Weights of a small image classifier.
Training: normuon at rate 0.0094, 6200 steps, batches of 64, held-out accuracy 81%.
Data: trained on rendered rooms with furniture, 36250 training examples, 10.9 epochs.
Rows from block 7 of a small image classifier, named by matrix and row number. Rows with one number belong to one neuron. Each number is 128 + 24 x the weight over its row's rms, rounded and kept within 0 to 255. All counts start at 0.
After each neuron's rows are labels from the 100 images, of 14976, where the neuron reaches its largest size: "top examples" is what is common among them. Only what is clearly more common there than usual is listed. The data: rendered rooms with furniture. In brackets: how many of the 100, against the usual share in percent.
# gate: MLP gate (model.blocks.7.mlp.gate.weight, 512x256), inputs 86-171
# fc1: MLP up (model.blocks.7.mlp.fc1.weight, 512x256), inputs 86-171
# fc2: MLP down (model.blocks.7.mlp.fc2.weight, 256x512, transposed), outputs 86-171

gate.414 [127 132 127 127 150 120 138 103 175 104 112 156 105 124 109 139 178 133 150 107 123 128 126  90 148 169  90 107 113 145 148 173 123 168 210 146 106 107 140 144 148 127 139  93 127 141 117 103 140  84 132 113  86 132 164  83 146 134 126 121 131 121 140 116 106 159  84  91 167  89  83 128 127 142 110 128 148 112 149 135 139 130 138 158 117 131]
fc1.414 [126 130 147 145 122 146 169 113 144 124 132 126 118 119 127 134 148 155 116 133 129 130 153 108 111 136 130 116 146 143 149 128 130 202 140 141 109 106 182 153 129 134 139 118 108 148  88 103 147  95 179 171 130 103 135 136 159 143 109 161 189 104 136 117  90 132 109 179 136  98 127 127 130 114  62 133 135 129 164 138 118 135 141  85 100 122]
fc2.414 [ 86 129 123 155 129 110 102 126 123 147 106 104 183 138 141  97  96 157 146 162 136  73 124 163 155 141 113 145 146 161 118  93 137 144  86 108 154 121 122  66 143 128 140 148  88 133 105 137 167 136 115 128 132 131  95 115 187 116 126  97 147 115 115 139 157 109 179 134 109 137 161 148 134 146 130  92 105 111 135  99 112 138 142 135 126  92]
top examples: barrel (37 vs 15.2); largest object: barrel (25 vs 9.6)

gate.338 [135 117 160 169  94 136 154 103 154 109  93 172 124 116 155 146 133 156 128  86 135 113 136 149 163 107 152 106 101 111 156 163 120 156 143 116 126 172 122 118 134  90 155 130 120  84 128 141 145 110 116 133 109 126 105 153 106  84 128 136 129 101 129 109 136 106 136 171  58 147 156 101  97 153 138 142 114 131 123 136 113 134  85  97 108 143]
fc1.338 [139 135 150 136 140  69 104 160 128 160 153 103 141 149 108 104 149 104 154 141 112 134 168 109  46 124 118 108 163 102 120 116 144 113 112 146 141 104 119 118 114 155 125 131 125  90 138 131 119 167 123 101 115 122 158 139 112 114 135 166  97 127 147 149 132 143 159  97 126 154 142 110 135  96 146 104 108 139 149 159 161 130 124 163 165 132]
fc2.338 [136 158 116  94  93 149 155  99 165 111  86 119 119 135 149 144 141 139 126 108 119 144 153 116 149 125 161 143 117 151 129 133 140 126 130 139 168 113 143 120 162 124 118 159 123 123 164 119 137 137 126 157 145 133  72 133  92 124  98 153 123 120 136 123  92 142 137 118 115 159 120 111 155 183  77  96 114 131 148 155  94  95 165 192 126  97]
top examples: lamp (33 vs 15.1)

gate.479 [ 95  84  95 146 114  78 150 104 147 133 146 116 107 144  98 117  94 138 147 111 124 142 129 119 108 127 156 110 123 137  92  58 162 123 137 138 131 160 146 125 117 133 109 120 131 102 136 116 141 148 125 110 143 127 150 143 138 109 118 103 166 133 152 171 100 117 131 146 142 120 147 131 128 163 132 130 142 137 138 112 132  71 198 128 129 170]
fc1.479 [130 130 151 152 153 148  95  96 130 147 110 116 118 122 175 126 149  77 108  93 138 145 143 139 103 154 161 140  56 119 143 149 100  86 140 111 128 126 142  96 116  53 149 112 109 145 129 124 119 139 116 129 149 149 144 138 131 131 120 121 109 142 115 103 122  91 134  90 101 123 174 105 146 136 131 148 123  73 137 102 148 164 161 134 154 114]
fc2.479 [131 145 137 158 157 129  85 101 138  96 130 120 114 130 105 148 128 158 130 148 124 125 117 139 172 117 161 159 137 125 101 170 150 167 155 116 100 102 117 130 149 148 100 130 131 100 131 127 131 119 163 113 148 133 154 141 139 114 119 144 106 126 107 117 113 118 118 182 163 191 124  99 177 143 149 114 137 162 149 134 121 122 101 164 145 108]
top examples: count: zero (41 vs 19.7)

gate.509 [125 110 153 147 131 168 142 126 112 124  99 132 123 150 158 102 164 130 125 119 128 105 137 130 145 128 157 122 125 126 153 153 134 114 129 126 199 118 153 124 120 115 135 135 133 139 157 108 116 138 149 115 104  83 132  99  88 126 120  95 115 146 121 137 122 146 110  94 138 118 136 154  96  85 114 151 110 122 173 150 161 138 104 108 135 136]
fc1.509 [152 134  95 163 101 109 118 111 111 147 133  77 171 130 130 188 121 125 145 146 167 148 114 132 122 156 125 130 115 108 134 122  88 156 135 142  87 146 159 113 166  97 139 105 171 157 139 144 134 137 160 169 130 137 124 129 134 151 121  96 138 139 108 152 146 150 118 143 117 110 144 130 132  94 129 119 168 103 129 170 134 147 121 111 129 108]
fc2.509 [115 135  94 151 129 118 182 137 154 172 160 179 159  66 138  89 143 131 102 122 112  97 110 101 106 173 114 125 160 140  87 145 129 128 107 141 150 157 111 122 116 138 141 100 117  84 101 145 107 103  90 144 126 123 138 129  90  95 157  79 182 120 115 156 116 181 111 145 132 120 143 108 132  80 113  92 116 145 142 122 102 108  97 139 167 128]
top examples: door (66 vs 40.3)

gate.503 [109 162 143  94 134 113 147 131  94 123 141 100 134 122  88 128 122 135 101 111  65  82 114 144  91 127 135 140 148 118 131 106 108 154  95 117 130 126  97 152 146 114  87 145 127 150 122  97 131 125 112 145 120 118 125 142 132 124 103 133  98 105 151 127 175 158 119 106 114 125  72 141 102 126 109 158 113 117 136 176 179 115 117 141 103 153]
fc1.503 [159 122 126 146 135 145 114 156 114 151 112 100 112 138 125 127 136 131 153 119 127 155 137 120  95 146  76 119 102  96 124  94 144 135 125 111 126 123 150 112 100  89 163 129 139 121 137 132 131 111 149 123 167  82 138 146 110  83 134 151 139 148 162 121 118 116  57 167 171 145 123 156 160 134 161 117 141  98 150 108 106 146 133 108 144 127]
fc2.503 [148 131 146 112 151 138 111 137 133 120 147 163 145 104 123 107 114 151  91 111 105 117 141 114 141 109 100 158 116 126 132 130 120 106 135 162 130 158 114 125 137 102 154 147 103 161 139 120 139  94 159 146 115 143 110 106 104 149 128 133 138 131 105 165 130 133 111 180 126 144  92 129 123  58 124 112 158 168 109  44 165 116  73 143 106 172]
top examples: count: zero (58 vs 19.7)

gate.128 [151 147 177 154 119  41 143 119 150 121 141 100  64 115 130  74 134 121  95 152 122 131 110 153 154 116 113 155 154  98 123 123 129 128 128  94 149 100 155 144 123 125 143 133 112 149 100 135 160 114 129 117 116 149 103 127 103 148 123 103 120 105 145 124 127 119 137 114 167 143 143 136 161  78 148 129  97 164 129  98 150 158 124 161 100 172]
fc1.128 [117  77  96 146 127 146  92 123 129 122 139 141 173 139 133 167 145 180  93 101 125 151 143 136  99 141 100  88 105 147 118 191 124 135 153 132 111 144 122  96 142 131 133 143 125 139 120 130 136 108 134 125 113  89 138 132 191  96 122 116 105 169  97 110 118 109  95 161 145 124  97 137 131 162  91 142 100  90 108 137 119 109 126 139 154  86]
fc2.128 [110 176 125 101 132 128  83 119 150 159 127 132 137  93 101 137 137 116 137 170 129 124 103  80 103  98 140 136 118 120 102  70 107 119 154 163 104 145 108 114 103 171 101  96 170 142  98 124 152 116 161 148 163  99 139 103 144 149 144 112 125 108 134 176 176 100 108 123  94 120  81 169 104  99 143 191 120 140 101 138 136 153 157 146 114 107]
top examples: count: four (51 vs 18.4)

gate.458 [135 149 143 170 138 134 163 121  97 135 146 139 109 123 132 171 131 102 118 149 147 135 145  79 176 145 138 115 148 114 116 131 121  75 133 124 146 118 152 149 116 135 126 155  96 121 111 128 113 147 136 138 140 131 128 122 118  87 141 113 145 121 128 148 153 157 144 117 122 110 137 160 141 126 105 165 141 137  96  93  63 155 131 147 124 124]
fc1.458 [120 142 113 142 151 157 146 138 119 155 145 143  82 106  99 185 122 126 122 122 122 151 151 104 130 188 133  93 126 152 108 112 102 145 122 134  99 155 121 168 130 156 109 141 110 142 103 102 127 167 118 107 120 121 148  92 169 129 118 113 156 130  93 161 107 123 168  98 137 118  84 129  79 138 142  90 133 131 105 127  74 157 163 148 115 114]
fc2.458 [110 158 123 130 153 164 111 134 112 143 133 132 151 131 162 110 127 109 125 108  92 122  90 144  99 120 134 107 124 146 148  99 206 142 108 162 129 120 102 108 171 175 109 104 132 106 151 133 143 124  97 147 167 142 125 157 138 110 116 126  72 146 136 133 129 102 138 121 124 149 131 125  89 132 154 148  95  41 121 109 173  92 142 135 158 112]
top examples: largest object: barrel (25 vs 9.6)

gate.483 [160 102 141 122 104 117 176 127 143 132 103 176 136 130 146 118 151 109 175 119 141 138 116 137 152 113 114 169 143  84 123 130 117 128 143 139 124 139 103 155 101 137 142  84 174 138 115  97  99 110 131 132 179 115 134 163 143 141 134 141 159 171 132 111 119 136 156 104 112  93 121  92 134 109  89 146 148 140 116 141 118  92 100 135 140 149]
fc1.483 [111 156 144 109 125 107 105  85 126 128 151 171  86 116 161 127 135 148 121 124 140 152 145  61 132 155 147 122 113 140 159 135 124 136 120 139 142 128 132 133 150 151 136 133 117  90 152 123 145 167 119 116 122 130 131 114 142 123  91 149 106 147 202 152 138 114 154 128 167 120 138 100 137 130 128 158 148 138 130 129  82 142 149 107  89 151]
fc2.483 [147  96 117 171 134 101 133 117 160 103 106 121 111 157 142  97 122 107 107 120 154 107 102 114 143 148 134 145 131 150 150 128  92 134 119 148  77 136 111 139 108 137 154 162 116 112 181 155  74 121 109 188 104 124 129 171 119 140 145 130 139 137 103 159 154 139 144 119 158 118 176 129 126 107 122 126 107 125 117  93 129 128 206 120  97 144]
top examples: count: one (42 vs 20.1)

gate.269 [163  82 149 150 151 124 152 115 123 112 113 129 117 124 128 129 102 114  81 104 152 124 158 143 144 112 114 126 120 112 152 111 101 111  92 134 139 118 165 153  97 130  86  61 129 126  98 104 124 134 132 157 189 122 155  97 107 161 121  94 132 115 160 122 139 158 109 152 111  68 169  97 148 125 103 138 137 141 130 121  84 126 146 102 121 142]
fc1.269 [105 152 125 102 125 152 129 119 101 104 148 162 167 124 133 115 150 170 111 133 101 112 180 167 139 153 158 139  93 112 139 133  95 104 126 132  85 140 159  96 147 131 110 137 115 156 136 113 126 124 162 110 128  97 121 109  85 151 118 125 113  96 139 145 148 153 110 172 159 110 126 117 126 116 106 152 107 175 106 105 130 178 139  73 163 138]
fc2.269 [138 123 155  57 113 131 126 125 133 129 108 140 130 130 165 102 156 147 124 130 128 126 108 125 142 108 136  92 151 145 115 122 128 129 109  90 145 139 160 101 139 140 171 133 142 136 142 196 115  87 120 146 118 146 203 123 130 138 128 131 111 124 116  95 113 148 136 138 108 120 138 137 126 138 148  99 165 117 135 149 103 103 154 105 106 164]
top examples: lamp (34 vs 15.1)

gate.331 [150 141  82 125 118 154 130 107 144 144 157 114 118  65 113 153 100 133 167 120 131 130 148  99 115 128 158 140 142 149 158  95 162 134 125 146 150 131 116 126 113 124 115 168 109 161 126 106 128 129 130  95 133 146  86 194 122 116 150 128 130 115 111 163 119 138 156 168 113 107 159 137  97 172 135 114 141 139 131 146  89 194 132 174 118 108]
fc1.331 [ 93 110 158 100 129 112 110 175 157 118 168 191 174 148 147 158 122 140 128 123 125  89 106 148 128 107  91  90 129 111 130 163  82 109 140 153 156 142 135 115 112 107 118 145 102  84 168 108 144 122 153 125 115  78 121 117 107 117 109 101 155 134 110 129 130 132 129 110 124 125 110 141 177 161 103 107 147 122 127 156 108 146 137 131 138 179]
fc2.331 [119  97 119 167  86 137 185 123 153 114  90  97 104 135  98 129 148 152 166 100 125 160 159  89 140 132 102 121 118  99 129 146 121 117 128 130 126 123 158 178 103 111  99 130 124 161 113 126 159 170 141 166 170  98 122 142  94 137 135 147 149 152 177 111 148 125 129 115 127 104 144 118 198 137 111 143 135  86 133 110 139 100 146 140 101 132]
top examples: count: zero (45 vs 19.7)

gate.293 [155 160 134 151 167 129 128 102 111 116 115 142 131 146 171 117 139  98 174 128 122 139 122 139 121 116  87 120 149 156 124 158 117 122 120 178 111 112 135 138  87 134 123  85 140 151 118 138 115 129 154 139 116 128 135 112  98 104 128 153  97 115 152 116 130 127  54 127 140 109 125 140 125 149 103 127 151 144  96  92 150 139 133 117 129 108]
fc1.293 [161 129 160 148 117 126 171  93 135 103 154 124  85 102  99 116 106 135 122 111 145 124 163 147 137 149  99 107  95 108  86 172 159 124  99  96 145 127  68 149 173 109 114 118 108 117 126  96  53 165 136 132 130 106 108 118 131 143 131 119 105 134 148 135 137 123 141 113 171 110 154 149 135 128 166 115 103  99 119 151 138 161 134 131 135 151]
fc2.293 [125 122 115 140 137 147 112 128 145  99 125 143  82 107 172 126 128 109 121 145 118 116  47 119 184 117 189 125 102  96 110 173 127  91 121 119 137 127 152 147 107 131 128 172 124  87  91 158  97 103 114 130 128 156 132 130 122 116 137 130 131 121 115 156 174 138  97 134 122  79 142 133 132 113 102 141 106  99  83 113 131 113 150 135 117  99]
top examples: sofa (41 vs 15.2)

gate.135 [180 144 126 156 143 155 142 111 150 166 143 108 168 121 120 117 110 113 145 158 123 111 135 135 107 121 117  98 110 120 123 130 146 129 153 163 139 110 164 108 109 134 144 131 121 155 162 152  75 130 133 155 156 137 115  78 140 142 193 106 157 145 162 121 113  46 161 152 134 144 150 108 131 104 137 144 147 153  91 127 109  65 158 143 129 136]
fc1.135 [152  88 114 111 158 143 136  95 121 169 129 144 140 150 116 123 166  93 146 174 129 142 143 143 132 134 152 133  91 111 146 121 166 110 148 108 141 154 126 109  92  94 121 125 150 121 168 118 129 123  84 148 149 155  96 120 117 146 195 153 147 140 140 131 157 116 105 125 118 135 171 102 124 125 111  78 141 137 138 141 107  97 147 121 124 112]
fc2.135 [130 103 115 142 132 137 152 164 140 110 144 137 155  80 101  94 134 135 139 177 128 146 107 189 105 105 187 130 124 113 190 109 135 118 151 112 141 162 129 142  80 110 116  83 136 118 122 178 143 108  89 144 127 186 146 138 127  90 172 136 174 115 128  93 106 108 137 147 113 131 169 127 137 133 144 133 143 137 124 112 133  95 156 100 115  97]
top examples: umbrella (34 vs 15.4)

gate.489 [108 136 180 146 100 122 137 141 133 139 122 127 163 115 115 104 145 133 104 173 166 107 100  86 140 116 104 166 138 152 106 161 148  81 112 107 101 163 109 188 123 151 153 158 115 149 118 122 120 133 142 127  90 125 125 124 132 124 118 110 101 146 165 142 107 104 134 125 137 151 107 147 136 148 155 139 120 153 131 138 137 124 148 125 113  84]
fc1.489 [122 133 134 149 148 104 115 108 127 144 136 136 103 153 145 139 122  93 138 107 139  94 160 137 105 117 150  93 129 125 122 149 146 123 162 114 120  88 131 127 137  87  97  95  94 126 116 144 164 147  87 126 127 126  90 157 101 133 139 135 140 104 125  97 200  81 124 138  95 122 151 133 102 129 123  96  93 117 128 123 158 149 138 164 150 156]
fc2.489 [117 123 147 176 150 140  85 130  85 100 135 157 125 125 138 113 143  76 125 130 151 107 168 122  95  94 127  91  75 167 107 152 122 133 159  94 121 167 157 141 147 151 136  97 123 157 105 126 135 147 172 113 106 109 105 120  83 137  91 150 131 115 101 136 130 128 148 107 106 172 129 147  98 139 136 145 115  99 112 174 163 136 130 192 148 117]
top examples: umbrella (34 vs 15.4)

gate.7 [ 89 135 130 141 133 115 113  87 134 146 124 108  83 123  82  92 127  80 165 126 149 132 105  99 108 119 168 123 140  93 149 103 121 124 145  94 158 151 146 121 124 133 137 128 135 149 177 169  95 197 148  73 131 137 146  90 157 155  95 106 141 126 165 125 161 123 107 143  99 134  90  98  93 110 113 124 161 110  96 184 139 133 179 120 135 121]
fc1.7 [102 164 117 101 100 157 141 118  93 120 112 108 145 136 151 145 114 159 140 121 105 161 140 130 162 155 156 128 185 101 169 119 149 128 137  92 102 108 147 133 121 133 113  92 129 134 131 133 120 134 131 101 125 101 129 105 142 104 123 129 132 127  99 167 140  96 143 149 118 100 130 107 150  91 126 109 193  99 153 127 132 121 128 160 137 140]
fc2.7 [150 131 108 125 164 138  94 154 139 153 151 180 170  99 138 106 185 133 154 151  98 103 140 116  93 114 140 151  85 125 101 135 148 123 117 131 127 135 150 133 146 143 137 104 109 119 140 127 158 119 126 111  88 145 129 104  54 139 119 118 131 138 139  90 126 154 124 151 157  97 105 155 117 124 173  62 139 116  86  91  95 108  91  85 110 141]
top examples: count: zero (61 vs 19.7)

gate.162 [167 125 130 122 104 107 109 129 144 153  82 130 162 102 106 135 134 138 137  93 124  87 115 154 114 135 116  80 127 129 120 131 143  97 152 124 133 126 163 127 142 141  93 190 135  90 146 131 149 138 129 122 146 142 149 139 122 115 138 138 140 132 145 133 118 158  90 131  96 168 109 104  83  75 137 139 128 105  93 167 103 169 143 110 122 108]
fc1.162 [145 123 181 141 164 148 116 166 111 139 156 168 111 149  91 178 139 141 136 130 104 159 151 155 153 111 102 153 117 106 118 154 156 139  74 149  99 112 119 175 122 128  98 144 118  99 115 131 118 110 128  94 139 147 132 159 128 115  73 114 160 131 120 144 182 147 150 115 103  95  95 130 175 135 119 126 168 139 139 120 119 124 105 167 109 120]
fc2.162 [149 110 179 121 147 154 116 170 180 145 142 124 125 185 144 169 137 119 125  96 144 102  83 128 137 115 159 126  88 115 139 118 139 125  99 130  97 115 125 139 148 159 123 129 101 137  92  80 145 146 115 142  87 107 144 140 156  88 124 120  92 125 135 179 177 102 139 123 128 140 123  81  86 125 127 130 142 139 136 129  84 101 163 157  98 121]
top examples: flower (34 vs 15.4)

gate.380 [ 83 161 118 131 158 141 111  95 148 154 121 119 127 138 133  94 163 116 118 143 140 135  85 156 131  80 128 136 129 145 119 134 135 123 133 115  96 100 173  65 143 111 171 139 116 104 111  83 117 115 109 126 119 131  93 148 134 128 128 123 151 123 164 130 109 123  65 146 113 150 126 144 150 136 146 131 153 129 125 113 171 138 152 108 129 134]
fc1.380 [ 88 119 126 121 139 158 150 145 166 124 160 128 118 128 110 132  60 102  80 164  92 120 174 128 158 111 125 126 147 130  96  97 102 151 129 140  94  87 115 144 113 168 154 118 137 144 124  87 131 123 151 138 133 132 182 157 132 136 113 140 101  97 110 143 121 103 126 123 183 120 137 129 130 120 158 100 101 108 129 104 144 131 141 130 128 116]
fc2.380 [127 157 142 117 129 129 136 113  96 153 112 132 147 130  92 135 132 123 113  94 160 136 156 123 110 144 119  68 128 134 134 129  94 125 164 147 151 133 112 106 148  82 120  87  99 144  87 106 119 162 178  87  97 108 162  99 119 110 130 127  85 125 162 124 115 158  85 124 119  98 129 156 142 112 107 159  95 132 133 143  74 108 109 122 124 124]
top examples: count: four (43 vs 18.4); arch (33 vs 15)

gate.315 [119 126 109 169 105 154  96 133 149 148 133 122 139 116 111 134  87 128 139 153 133 128 121 125 114 189 131 100 125 151 120 128 126 128 109 132 118 129 105 105 115  93 104 120 128 126  84 126 112 161 149 105 130 108 108  88 164 127 146 152 138 114 106  94 164 104 125 140  90 145 137  82 157 126 131 119 136 130 109 147 138 118 139 129 120 102]
fc1.315 [130 117 125 153 130 110 142  92 102 129  88 108 106  96 123 104 119 162 142 142 137 187 123 145 107  91 147 129 167  99 140 122 129  98 122 130 119 129  93 112 121 116 105 189 101 133 136 144 110 100 122 121 157 128 152 137 137 111 121 147 153 154  87 135 132 147 121 166 130 128 139 143 127 161 149 164 133 113 169  85 144 155 130 117  99 138]
fc2.315 [107 141 121 151 137 122 122 119 177 133  97 127 154  89 135  99 159 170 128 134 113 119 129 106 141 153 119 150 122 174 126 121 113 139 104 159 145 122 135 135 134  98 142 106  59 138 111 140 122 165 141 136 132 153 150 151 158 142 142  81 104 120 152 121 136 162 145  84  94 127 135 113 139 165 106 134 120 120  71 130 172 103 159 121  88 115]
top examples: sofa (37 vs 15.2); largest object: sofa (26 vs 8.8); largest object: barrel (25 vs 9.6)

gate.174 [157 103 110 127 167 138  99 152 113  91 116 104 145 120 153 138 128 141 145  97 141 163 101  74 112 121 160 145 156 109  91 124 154  88 114 136 117 107 124 162 135 136 101 133 190 142 154  59 156 122 129 103 102 129 165 121 117 103 109 117 162 122 111 101 142 109 119 110 150 104 122 157 137 130 151 130  81 109 136 130 128 145 125 106 150 151]
fc1.174 [190 145 135 116 130 148 119 115 137 141 171 175 141 107 142 136 152  89 111 138 102 129 117 144 159 123 102 120 108 128 109  85 151 133 130 102 124 164 101 120 159 121  94 142 108 112 100 185  65  82  97 120 139 137  70 106 169 130  74 124 103 150 123 164 123 113 176 105 134 129 161 136  98  81 109 178 165 166 143 125 133 139 141 119 134  82]
fc2.174 [ 91 103 122  90 132 146  99 107 101 132  80 105  75 180  98 120  92  91 161 154 136 116 102 150 130 158 114 151 127 136 143 156 110 130 197 171 117 118  98 121 101 124 120 123  79  96 168 140 155  94 129 142  83 153 129 151 107 128  94 169 113 124 168 120 149 133  85 104 102 155 120 152 157 120  81 135  69 131  96 143 100 151 123 140 151 142]
top examples: count: four (41 vs 18.4)

gate.88 [120 114 101 133 134 124 127 126 152 105 127 133 112 104 140 129 136 123 144 151 133  57 129 189 105 145 153 102 129 102 114  96 146 152 108  88 103 129  72 150  89 139  93 111 131  83 163 104 136 100 123 105 113 165 131 135 127 119 105 113 138 140 158 175 131 128 124 133 148 110 131 147 158 131 167 103 131 104 148 171 131 135 124 130 111 108]
fc1.88 [140 105 165 149 116 128 133 102  90 137 134 138  66 164 133 134 177 142 150 124 184  87 110 114 145 140 136 113 156 120  70 103 118 168 171 176 147 122 154 141 158 159 119 122 159 161 121 121 118 125 130  94 121 160 147  73 149 113 116 159 129 184 121 124 136 123  93 102  98  81 142 126  99 136 125 159 137 117 149 136 122 105 114 144  80 123]
fc2.88 [ 99 147 102 135  89 132 109 114 152 143 122 156 159 104  75 104 148 108 157 146 141 129 102 136 115 113  94 158 131 118 147 117 139 136 125 122 148 115 129 163  94 111 126  89 106 116 134  77 116 114  96 136  99 125 145 142 143 154  97 126 119 148 149 164 123 129 134 103 157  86 106 128 135 151 136 154 144 123 160 135 130 157 114 130 113 132]
top examples: door (76 vs 40.3); count: zero (46 vs 19.7)

gate.292 [112 120 123 128 136 119  96 152 174 140  93 102 141 145 109 142 129 150 156 158 158 124 117 137 126 138 155 107 171 121 151 126 133 123 105 132 168 129 111 134 171 158 169 122 142 130 147 116 127 140 190 142 117 122 112  86 121  95 127 101 172 119 155 118 145 136 146 152  89  61 116 128 113 146 137  92 122  89 115 136  98 111  93 146 122 177]
fc1.292 [150 127 110 142 172  83  69 115  87  63 113 132 122 189 124 142 122 100 156 140 122 157 170 140 171  98 136 107  98  80 111 117 125  94 101  99 133 112 140 180 138 134 136 152 119 190 150 118  77 172 121 149 113 124 107 128 132 135 128  88 134 100 144 121 125 103 122 124 122 121 125 143  85 127 181 121 142 151 122 145 103  97 131 138 132 136]
fc2.292 [118 132 140 109 167 123 124  80 155 125 148 109 159 105 171 126 138 136 128 128 123 136 165 111 131 148 108 139 122 174 147  94 152 132 142 120  78 152 130 110 138 175 157 141 104 102 137 177 126 121  90 136 152 124 163 139 145 163 110 173 137 118 117 131 162 111 111 119 131 142 127 129 133 148 170 135 135 110 113 131 131 146 186 101 160 106]
top examples: largest object: barrel (25 vs 9.6)

gate.169 [ 65 135 145 115 122 161 134 163 145 149 111 134 139 152 106 131 131 151  99 115 128 186 118 110 133 177 162 152 130 141 138 182 111 112 133 193 133  99 156  91 173 106 128 137 107 109 133 101 125 125  76 122 132  94 123 173 130  91 119 103 135  81 126 145 125 141 109 156 113 131 113 154 152 145  53 147 127 149 176 154 119 100 148 197  88 155]
fc1.169 [130  87 112 123 115 134 123 159 121 164 121  93 126 106 138 116 139 102 148 116 157 158 102 148 132 124 106 134 129 153 178 141 113 123 113 119  91 118  80  95  85 118 102  97 106 114 133 136 178 181 112 102 127 117 111 169 131 163 172  99 138  99 137 144 131 163 150 165 177 176 130  99 130 140 111 142 121 124 130 147 118 131 118 115 175 148]
fc2.169 [112 141 149 142 166 118 157  90 102 133 137  70 155  97 181 160 158  91 134 136 138 103 167  96 143 143 140 137 116 144 143 139 135 131 106 120 129 114 111 130 141 119 153 116  97 104  95 131 104 152 126 116 102 119 153 121 115 113 121 100 121 182 157 114 151 103 117 155 141  74 125 105 128 130 132 125  62 134 138 186 144 133 138 132 132 110]
top examples: purple walls (29 vs 8.3)

gate.248 [130 178 125 148 172  75 130 157  75 120 132 162 113 130 145 101 105 161 126 135 118  73 132 113 138  81 120 122 123 145 112 147 137 131 137 134 108 139 165 150 110 152 131 143 119 141 105 145 136 163 155  93 124  98 147 143 142 106 113  53 124 120 119 130 141 110  87 159 125 148 136 112 132 119  98  99 150  97 103 126 106 133 110 131 131 101]
fc1.248 [ 73  86 145 128 115 130 125 135 132 123 174 125 182 137 120 194 159  94 145 136 103 173 131 144 137 168 156 104 121 147 130 127 113 118  97 134  85  66  57 136 151 142 142 135 123 110 122 105 118 121 126 113 119 159 116  80 137 149  96 156 123 120 146 137 132 159 124 135 123 105 120 156  77 141 149 143  85 170 172 134 124 127 130 144 130 149]
fc2.248 [130 129 112 148 120  88 106 136 119 131 103 109  80 117 102 135 131 144 132 141 141 160 115  80 117 106 137 113 162 146 108 147 127 146 148 128 159 116 126 141  97  95  78 136 120  82  92 120 126 119 124 159  73  91 194 159 103 103 140 106  89  96 147 119 149 110 121 193 161 154 108 118 121 113 136 128 136 144 102 135 148 112  75 138 149 150]
top examples: blue walls (28 vs 8.4)

gate.295 [147 121 136 144  95 156  91 139 107  96  85 126 153 125 118 141 126 180 102 109  99 160 135  54 139 126 139 135 112  95 158 151 128 167 120 122 146 124 168 116 103 149 141 127 109 121 145 162  98 162 142  59 122 137 123 171 114 113 118 148 145 158 115 137 148 128  94 142 151  99 137 133 117 201 105 121 117 154 121 142 117 179 112 117 139 132]
fc1.295 [122  95 109  81 167 120 197 143 128 132 126 113 115 140  62 156 116 113 164 120 133 133 141 194  92 157 110 147 141 149 127 141 160 130  92 118 125 166  87 143 116 112 106 103 165 135 156  70 149 108 124 162 126 114 105 111 103 157 126  86 119 183  95 108 104 112 143 125 112 161 137 140 153 122  84 109 120 114 128 133  82 116 126 145  79 140]
fc2.295 [141 120 139 124 146 137 110 144 136 136 111 126 104  97  94 161 148 144 146 132 149 146 105  89  99 114 124 127 165  99  90 116 179 158 137 125 130  91 110 126 132 148 116  97  95 101 170 154 128  91 118 143 114 137 141  95 107  69 106 102 140 152 123 117 136 140 104 121 155 135 101 149 129 116 123 163 105 128  92 134 153 130 135 134 104  93]
top examples: count: four (41 vs 18.4)

gate.449 [105  96 130 112 156  96 135 139 110  94 143 122 105 147 119 176 105  94 146 143 163 138 146 136 199 133 126 107 146 136 116 159 140 117 149 140  76 125 159 135  95 164 153 167 175  99 157 124 154 112 133 157 166 131 149 157 130 140 126 165 141 172 141 102 162 130 102 152 107 129 125 123  76 130  96 127 102 157 136 142 105 152 149 137 104 134]
fc1.449 [137 123 133 155 147 144 154 110 132  88 162 146  87 162 114 117  86  92 194 114 144 147 156 113 217 127 133 149 145 138 142 126 132 122 124 106 105  93 126 163 100 143 166 170 147 128 152 114 121 129 121 158 123 124 160 146 137 162  98 151 112 160 130 110 150 132 102 155 138 141 126 133 102 140  43 104  76 153 148 131 136 127 127  94  88 148]
fc2.449 [146 146 150 130 131 147 170 108 122  93 151 127 125 150 149 111 120 141 105 138 138 124 158 122 152 122 133 128 103 135 139 114 154 146 141 151 106 151 143 198  67 116 101 110 158 142 156 190 165 134 139 156  77 121 135 108 109 158 125 150 133  89 100 107 176 110 155 111 179 174 147 118 102 108 135 138 132 163 119 141  97 126 123 121 148 152]
top examples: count: four (47 vs 18.4); table (34 vs 15.5)